config.yaml
input: "mfcc"
win_length: 512
num_classes: 7
widths: [192, 240, 288]
precondition_frequency: 50
one_sided: false
Rows from block 5, named by matrix and row number. Rows with one number belong to one channel. Each number is 200 + 20 x the weight over its row's rms, rounded and kept within 0 to 999. All counts start at 0. After the name is the row's rms in percent of the matrix's.
# convs0: first width-5 conv (model.blocks.5.convs.0.weight, 240x240x5), inputs 120-134, a 5 kernel for each
# convs1: second width-5 conv (model.blocks.5.convs.1.weight, 240x240x5, transposed), outputs 120-134, a 5 kernel for each
convs0.176,100,207,245,224,200,222,203,159,195,247,186,204,195,225,222,213,167,217,209,225,227,182,166,196,218,211,214,182,139,202,203,236,219,192,225,193,261,199,199,187,158,195,196,187,217,230,171,220,205,184,198,180,181,214,180,182,234,200,177,224,192,176,186,213,189,196,185,193,174,199,166,214,218,198,169,211
convs1.176,101,187,223,207,204,181,210,212,200,208,198,198,191,206,213,236,187,185,217,195,234,178,189,184,219,200,213,220,200,193,207,170,186,206,184,192,189,203,221,207,187,198,222,202,182,197,160,208,194,231,202,179,193,177,199,216,176,205,207,175,203,178,186,172,200,180,173,195,180,167,196,199,219,203,208,184
convs0.177,101,187,206,169,209,182,182,192,184,221,190,206,166,180,167,185,205,191,195,207,260,193,175,163,221,224,219,163,209,224,221,242,183,193,235,181,213,188,203,188,201,195,207,188,195,213,218,230,216,190,209,186,210,202,212,182,190,170,153,194,181,217,199,200,176,204,204,150,210,180,203,161,179,198,216,226
convs1.177,108,175,227,216,160,192,167,169,203,177,206,210,212,198,193,228,198,222,194,215,215,181,208,232,232,197,190,177,215,215,171,223,169,213,217,175,201,216,184,219,189,215,194,215,193,209,220,188,177,201,198,208,215,186,191,202,207,182,176,227,197,219,228,194,196,206,206,189,183,232,183,172,212,223,197,229
convs0.178,094,196,220,211,200,176,207,202,207,199,206,219,228,200,191,209,233,215,213,221,180,196,201,206,212,206,201,192,222,185,201,243,201,211,213,205,198,226,205,188,193,220,182,202,224,177,188,178,205,209,232,199,204,183,181,218,226,245,214,197,190,196,203,191,198,204,225,245,171,201,209,227,196,206,200,165
convs1.178,096,204,212,209,181,175,167,204,231,172,195,165,205,187,172,191,205,187,175,204,233,201,210,205,190,213,196,191,159,145,187,208,192,196,182,193,206,221,239,206,210,209,149,200,214,188,212,237,229,223,179,216,197,193,164,144,209,212,211,190,212,185,226,180,185,197,203,222,247,182,156,192,228,194,169,186
convs0.179,097,210,198,195,185,192,191,207,220,218,204,178,204,213,187,156,221,226,209,221,205,236,194,190,217,215,192,204,210,189,183,167,199,194,217,171,228,227,231,220,185,244,188,191,213,186,203,170,223,206,205,194,195,172,213,195,192,200,194,168,191,222,203,169,168,205,215,177,208,227,165,177,186,219,219,214
convs1.179,099,179,202,206,203,174,195,203,199,211,231,199,193,201,181,173,200,192,209,187,172,179,189,209,184,183,224,185,207,195,187,203,166,206,200,220,188,174,166,205,207,202,179,195,197,199,227,199,169,233,233,210,188,233,203,191,249,210,203,215,227,221,217,202,218,177,233,174,187,204,188,196,177,217,230,230
convs0.180,119,233,162,191,218,206,222,173,208,203,204,192,211,208,201,191,174,189,175,186,230,193,141,203,284,154,207,226,176,182,207,184,195,171,202,239,200,212,213,192,174,204,197,180,213,202,223,183,181,213,198,208,204,225,180,186,241,230,183,176,215,204,201,171,213,224,166,234,194,176,224,227,200,242,173,194
convs1.180,112,220,204,202,189,185,234,175,167,228,210,212,174,192,186,202,210,192,223,206,218,227,157,211,221,248,231,229,208,194,207,198,226,228,198,188,198,185,170,224,177,192,177,196,219,172,188,193,242,197,204,189,204,188,228,209,227,207,205,217,202,182,193,186,233,203,189,194,192,209,208,227,231,201,182,205
convs0.181,094,173,197,254,246,194,209,195,187,201,199,173,192,189,207,199,180,167,217,211,212,245,169,201,188,202,192,244,210,210,184,209,210,199,187,221,190,194,193,214,165,206,228,213,187,189,185,204,195,179,208,209,190,219,212,219,210,198,216,197,186,164,223,191,230,197,193,206,200,219,216,198,173,181,192,214
convs1.181,098,229,189,205,226,182,228,167,222,184,194,160,201,206,227,211,179,180,177,192,182,174,205,203,203,192,210,193,187,178,202,136,222,208,186,241,205,219,210,200,202,190,220,199,198,208,207,214,211,191,222,235,203,189,202,198,174,216,191,208,200,205,220,210,218,210,258,245,221,202,206,217,196,184,203,184
convs0.182,102,220,214,191,213,196,157,194,179,179,231,241,161,233,223,193,239,225,226,231,206,181,201,181,239,199,188,227,219,239,167,212,208,246,182,161,221,212,201,207,194,206,191,210,210,153,185,184,202,217,213,218,180,192,228,200,180,237,208,223,187,196,230,205,186,190,162,205,217,168,219,185,205,193,220,198
convs1.182,098,223,219,169,194,205,152,217,212,199,182,203,193,196,189,193,196,180,181,208,182,226,190,211,206,218,217,173,198,219,199,196,225,174,200,194,209,216,203,204,204,236,175,207,215,195,179,197,209,210,228,206,168,204,202,186,230,177,208,167,203,166,224,213,193,178,186,202,182,212,228,220,184,194,210,191
convs0.183,099,165,151,181,174,172,184,189,192,220,161,146,160,172,194,211,234,221,190,256,198,194,192,208,172,197,182,210,182,172,183,213,177,171,167,207,235,212,187,172,198,215,204,168,166,228,175,178,216,231,206,168,191,180,201,188,190,221,250,199,205,242,172,201,214,209,226,145,209,176,211,225,193,200,211,211
convs1.183,102,155,214,172,221,239,200,196,214,200,203,170,201,182,221,211,197,196,209,187,212,218,200,157,189,189,212,192,207,211,182,211,212,174,207,200,207,212,200,200,181,171,217,211,214,204,213,194,184,198,174,194,217,194,192,182,190,207,164,160,229,238,176,170,201,199,196,193,190,234,173,173,211,218,199,190
convs0.184,080,176,190,187,196,209,242,242,264,197,186,201,191,195,190,172,227,222,204,200,201,190,199,167,197,193,182,151,176,185,190,163,222,196,194,206,198,167,193,172,192,212,199,217,172,187,163,201,195,203,206,175,179,188,199,189,206,200,201,205,201,156,228,210,212,203,170,191,209,207,202,197,187,192,177,194
convs1.184,087,226,230,227,194,202,188,199,179,208,241,191,179,197,200,237,179,229,244,236,226,192,186,206,212,196,249,241,209,187,195,178,205,194,219,222,196,207,194,197,176,240,197,208,218,200,205,220,195,196,207,245,246,219,221,223,186,197,210,222,192,182,214,197,185,197,188,210,196,207,201,236,204,205,196,206
convs0.185,099,171,185,197,227,182,171,185,191,195,199,203,219,221,194,173,164,196,218,236,140,207,226,192,171,177,220,195,174,204,201,164,195,174,212,208,184,206,221,185,198,217,205,205,193,188,177,212,199,224,205,190,214,185,188,173,182,232,195,157,186,216,223,190,226,237,182,191,179,188,206,222,221,201,165,226
convs1.185,101,150,170,185,214,201,175,179,200,221,234,214,193,197,204,230,169,169,214,168,201,189,192,212,182,183,208,188,203,227,185,212,165,192,194,190,212,189,202,204,190,200,200,213,222,191,219,222,171,191,207,218,208,201,195,170,236,227,231,183,189,188,214,218,162,164,186,219,229,226,178,191,210,194,197,161
convs0.186,111,170,176,184,214,205,208,212,181,200,188,159,179,190,154,205,204,182,218,191,218,204,217,200,224,176,208,179,182,179,206,199,183,192,198,202,205,218,192,192,204,200,207,206,191,199,267,210,227,195,205,191,195,181,203,237,196,209,235,218,225,182,196,208,214,212,204,181,148,240,153,195,211,212,177,191
convs1.186,105,199,142,180,204,240,182,209,191,195,189,213,208,219,241,202,170,217,203,214,184,195,187,216,173,196,151,199,224,169,200,210,187,201,196,206,204,203,202,186,205,188,213,192,173,233,214,216,182,193,154,192,207,222,184,223,175,231,211,224,202,189,173,195,176,218,216,207,221,186,199,185,244,190,189,208
convs0.187,095,209,215,211,217,220,187,205,216,204,199,184,173,213,182,186,215,210,215,189,187,187,193,227,205,175,213,224,229,220,193,222,177,217,209,191,174,175,178,153,199,200,191,219,201,156,248,179,200,227,223,218,203,210,189,213,202,209,173,202,213,192,157,192,201,195,218,215,192,217,201,235,204,198,225,212
convs1.187,093,199,186,182,189,180,193,193,210,219,205,221,198,193,228,207,192,180,169,211,165,190,194,248,220,203,216,201,213,219,209,179,181,182,216,196,194,217,252,207,214,186,187,174,207,215,176,209,233,220,261,202,195,182,189,206,223,219,222,202,215,208,186,212,219,191,198,172,194,216,200,189,205,173,180,178
convs0.188,094,200,183,212,213,189,178,184,204,191,232,236,231,204,195,207,181,188,181,213,205,208,236,229,230,213,215,188,216,233,229,204,201,197,193,180,211,195,206,194,166,175,186,180,234,200,180,203,190,200,240,174,215,194,201,216,214,180,180,175,216,181,177,216,201,176,219,186,195,187,151,198,201,226,215,206
convs1.188,094,164,183,208,223,235,169,225,170,231,246,197,178,160,193,222,184,226,193,227,232,228,200,214,208,193,201,196,218,185,225,200,208,181,181,218,267,217,211,197,176,193,188,166,173,254,208,179,179,213,185,226,193,211,222,231,237,204,215,186,181,184,205,179,209,212,188,199,197,196,178,205,160,198,213,172
convs0.189,097,226,185,211,220,196,175,186,208,215,198,221,209,190,200,205,196,200,198,212,209,186,226,245,190,168,221,181,173,199,155,178,222,191,193,196,192,194,198,192,155,171,166,191,175,194,183,190,178,214,226,243,232,186,235,197,200,176,189,187,195,224,234,184,209,208,195,233,195,215,215,207,213,210,167,188
convs1.189,096,196,194,210,220,226,187,177,160,194,220,196,216,179,184,200,181,178,175,185,195,184,185,176,204,204,181,196,189,205,214,208,215,200,192,192,168,191,157,218,235,223,185,212,230,189,206,207,192,184,207,161,159,187,216,201,225,214,205,193,227,179,197,196,191,203,223,194,198,204,196,215,222,203,192,183
convs0.190,097,201,183,189,176,185,202,217,217,193,189,182,210,188,187,214,193,202,213,211,231,227,233,174,221,232,203,232,218,214,194,210,205,161,179,194,187,199,197,175,174,221,185,171,176,183,201,210,174,197,211,251,207,211,241,221,181,208,196,195,194,184,185,209,181,200,211,217,216,204,193,207,176,189,151,236
convs1.190,097,185,212,192,170,183,201,195,209,188,185,195,199,185,191,213,183,182,216,221,192,216,174,218,216,216,226,197,204,171,189,160,199,196,195,195,198,182,167,188,135,196,208,212,196,196,167,202,192,207,186,212,184,206,175,181,191,163,193,188,172,237,230,185,217,229,161,191,190,178,186,199,216,218,228,219
convs0.191,097,208,187,205,219,164,210,224,188,211,228,220,199,223,189,210,157,165,200,233,166,199,209,173,202,190,169,206,149,235,263,219,179,162,214,192,182,188,195,198,191,181,199,206,244,244,211,210,185,171,238,211,220,191,211,197,162,202,226,188,192,188,176,193,241,196,196,160,173,227,197,202,208,179,190,232
convs1.191,102,219,190,203,179,224,195,182,198,178,169,198,231,206,207,205,198,202,188,191,236,185,192,228,181,188,206,177,245,237,199,207,185,198,224,173,211,183,206,187,186,181,179,190,204,231,221,190,183,235,194,210,190,180,202,207,197,189,222,202,214,214,181,168,225,201,179,187,238,195,171,186,209,218,206,192
convs0.192,108,206,193,187,182,191,160,178,190,197,192,209,207,189,179,197,214,256,181,192,212,168,178,216,187,244,217,223,190,220,209,175,251,211,202,182,211,177,188,178,179,216,195,230,206,191,175,219,213,193,221,188,199,154,225,160,218,204,236,192,197,153,223,150,212,186,205,206,176,193,200,182,225,202,182,193
convs1.192,110,182,189,212,225,224,210,205,199,201,182,189,175,215,215,204,174,227,206,232,198,195,208,224,210,194,203,190,179,213,171,184,196,218,195,222,248,179,243,209,177,166,196,191,225,190,161,200,195,188,202,191,168,230,204,195,224,169,200,202,175,163,250,206,210,220,177,179,212,148,202,200,240,193,201,215
convs0.193,096,195,195,207,217,234,159,174,237,198,235,204,193,179,206,200,192,232,182,213,201,234,168,159,168,186,173,201,223,204,233,221,188,196,197,191,176,195,201,199,200,226,216,186,219,177,196,189,190,183,206,186,205,199,224,209,167,198,162,195,211,206,198,210,229,191,182,194,192,194,202,178,178,183,193,195
convs1.193,094,207,175,209,195,204,185,214,192,187,229,164,195,188,202,231,191,185,233,174,209,210,178,218,177,187,206,197,216,223,186,184,200,197,221,188,206,190,193,218,205,235,174,188,190,177,220,191,207,180,199,217,191,195,224,225,201,185,210,195,184,197,215,170,179,190,199,196,187,213,234,169,199,191,220,175
convs0.194,107,198,189,194,240,181,206,228,229,216,179,202,189,202,223,251,228,205,209,220,201,196,178,231,176,219,213,186,217,169,201,219,189,202,205,176,187,203,181,193,164,195,198,199,191,173,193,183,187,193,192,201,201,202,203,197,196,216,197,204,180,187,206,223,215,238,173,176,206,203,216,179,232,182,169,172
convs1.194,107,191,207,209,202,173,205,221,217,171,177,218,209,224,245,198,216,214,199,209,204,210,212,152,224,174,201,207,186,181,202,213,200,218,190,206,200,212,204,208,198,191,195,196,203,247,191,218,209,196,214,238,198,206,193,164,200,193,203,176,186,206,202,214,210,209,202,219,181,176,205,203,187,202,178,186
convs0.195,111,193,216,225,199,234,191,185,245,175,191,236,199,228,194,216,188,181,240,182,190,181,232,175,165,191,202,219,193,197,159,179,189,184,217,267,218,201,190,184,184,167,238,160,190,221,188,213,205,219,191,204,207,214,206,227,179,217,217,211,225,202,212,208,200,186,193,193,227,214,242,204,178,169,169,141
convs1.195,106,164,173,205,171,174,226,222,172,191,181,193,214,223,186,213,207,243,170,228,197,216,195,205,179,204,193,223,204,167,195,173,234,175,212,211,207,206,205,228,200,171,223,194,181,262,175,174,199,196,207,184,210,163,192,200,226,177,229,200,194,180,183,176,210,213,175,207,173,182,216,198,205,223,164,175
convs0.196,092,220,176,161,206,184,189,203,186,203,220,193,232,241,208,214,203,232,192,215,195,216,228,200,175,230,186,182,196,233,208,192,223,168,198,218,194,183,220,223,188,179,228,206,219,212,199,206,193,207,179,206,222,196,192,178,172,163,192,202,210,210,194,227,197,175,232,202,207,171,200,208,240,223,212,217
convs1.196,092,207,204,168,238,178,177,176,201,170,167,190,162,183,196,188,205,194,202,163,211,181,215,210,170,201,221,153,160,205,191,201,194,191,153,198,229,191,174,210,227,188,188,201,173,247,202,174,201,193,207,223,200,193,212,224,217,191,229,205,178,203,199,176,190,181,156,182,186,181,197,223,198,168,168,229